Rows from block 5 of a small image classifier, named by matrix and row number. Rows with one number belong to one channel. Each number is 200 + 40 x the weight over its row's rms, rounded and kept within 0 to 999. All counts start at 0.
After each channel's rows are labels from the 100 images, of 14848, where the channel reaches its highest value: "colour at peak" is the nearest of a few named colours to the mean colour under the peak; "lies over" is the class under the peak. Only what is clearly more common there than usual is listed. The data: drawn small creatures on textured ground. In brackets: how many of the 100.
# convs0: expand pointwise conv (model.blocks.5.convs.0.weight, 128x32x1x1, standardized in use), inputs 0-31
# convs1: depthwise 3x3 conv (model.blocks.5.convs.1.weight, 128x1x3x3), a 3x3 kernel
# convs2: project pointwise conv (model.blocks.5.convs.2.weight, 32x128x1x1, standardized in use, transposed), outputs 0-31

convs0.82,148,157,258,236,183,178,138,279,153,174,138,283,241,225,180,228,178,223,177,200,170,264,213,184,201,195,181,242,214,155,229,158
convs1.82,211,243,147,181,223,266,192,138,222
convs2.82,198,240,184,184,135,229,178,177,190,233,293,168,183,218,233,220,187,269,272,153,222,137,195,255,220,218,119,199,183,197,153,223
colour at peak: green (25)
lies over: body (76)

convs0.73,157,214,188,204,168,150,158,254,254,202,167,199,181,308,212,246,224,191,147,136,189,187,232,263,232,192,154,144,247,224,184,181
convs1.73,189,240,185,238,141,243,161,135,196
convs2.73,152,171,182,208,229,157,221,275,231,196,168,259,190,238,159,255,263,271,248,156,272,254,194,179,148,207,209,164,184,168,200,206
colour at peak: grey (47)
lies over: body (33)

convs0.61,168,194,181,157,211,204,226,282,185,93,201,217,205,197,159,174,211,172,112,225,197,221,251,212,192,213,157,252,285,182,235,192
convs1.61,245,250,195,243,215,175,159,132,229
convs2.61,206,119,164,167,177,198,204,81,236,222,219,207,187,224,217,156,194,213,177,264,195,254,191,132,225,238,143,251,211,209,200,160
colour at peak: orange (28)
lies over: body (93)

convs0.127,168,188,189,173,224,194,308,159,252,237,203,165,158,236,137,193,235,179,178,272,248,201,238,136,206,155,204,236,152,223,228,175
convs1.127,236,188,140,179,228,249,152,175,253
convs2.127,218,158,255,176,238,271,220,154,191,181,201,235,199,211,204,227,264,191,213,181,189,228,139,279,148,204,207,197,248,111,208,127
colour at peak: grey (51)
lies over: body (39); limb or head (34)

convs0.112,174,174,156,158,153,192,231,232,124,132,190,281,199,214,168,158,208,255,150,193,222,223,273,188,156,235,187,224,174,166,255,230
convs1.112,198,174,175,152,204,171,135,179,127
convs2.112,171,195,203,192,226,135,216,263,196,112,184,212,187,222,145,216,228,187,238,153,301,248,229,148,202,209,230,194,137,188,170,247
colour at peak: black (39)
lies over: body (53); limb or head (33)

convs0.50,103,188,231,118,227,236,276,167,190,193,179,196,195,212,191,191,203,231,238,235,284,283,224,202,175,188,224,154,178,217,212,158
convs1.50,164,174,178,150,170,143,187,129,207
convs2.50,211,256,201,196,166,211,134,242,258,90,191,261,150,190,149,217,249,172,218,197,204,214,186,211,158,222,263,174,222,138,192,223
colour at peak: green (29)
lies over: body (65)

convs0.27,192,212,203,169,146,221,208,179,248,162,193,243,214,228,162,235,234,201,206,181,182,114,190,218,158,99,175,205,174,298,216,263
convs1.27,223,205,199,243,240,236,199,190,295
convs2.27,152,179,207,196,243,230,264,224,190,135,229,239,200,267,167,238,256,255,156,227,186,185,209,174,107,229,203,232,224,122,182,193
colour at peak: grey (46)
lies over: body (52)

convs0.42,239,157,207,194,209,226,221,202,203,158,193,225,147,242,281,278,160,233,170,187,177,171,158,212,302,223,159,148,256,210,175,176
convs1.42,224,174,191,109,259,203,226,177,189
convs2.42,196,185,253,196,141,206,220,166,240,237,167,223,224,251,145,167,149,284,219,201,216,146,214,233,242,271,160,253,175,210,199,269
colour at peak: grey (53)
lies over: body (52)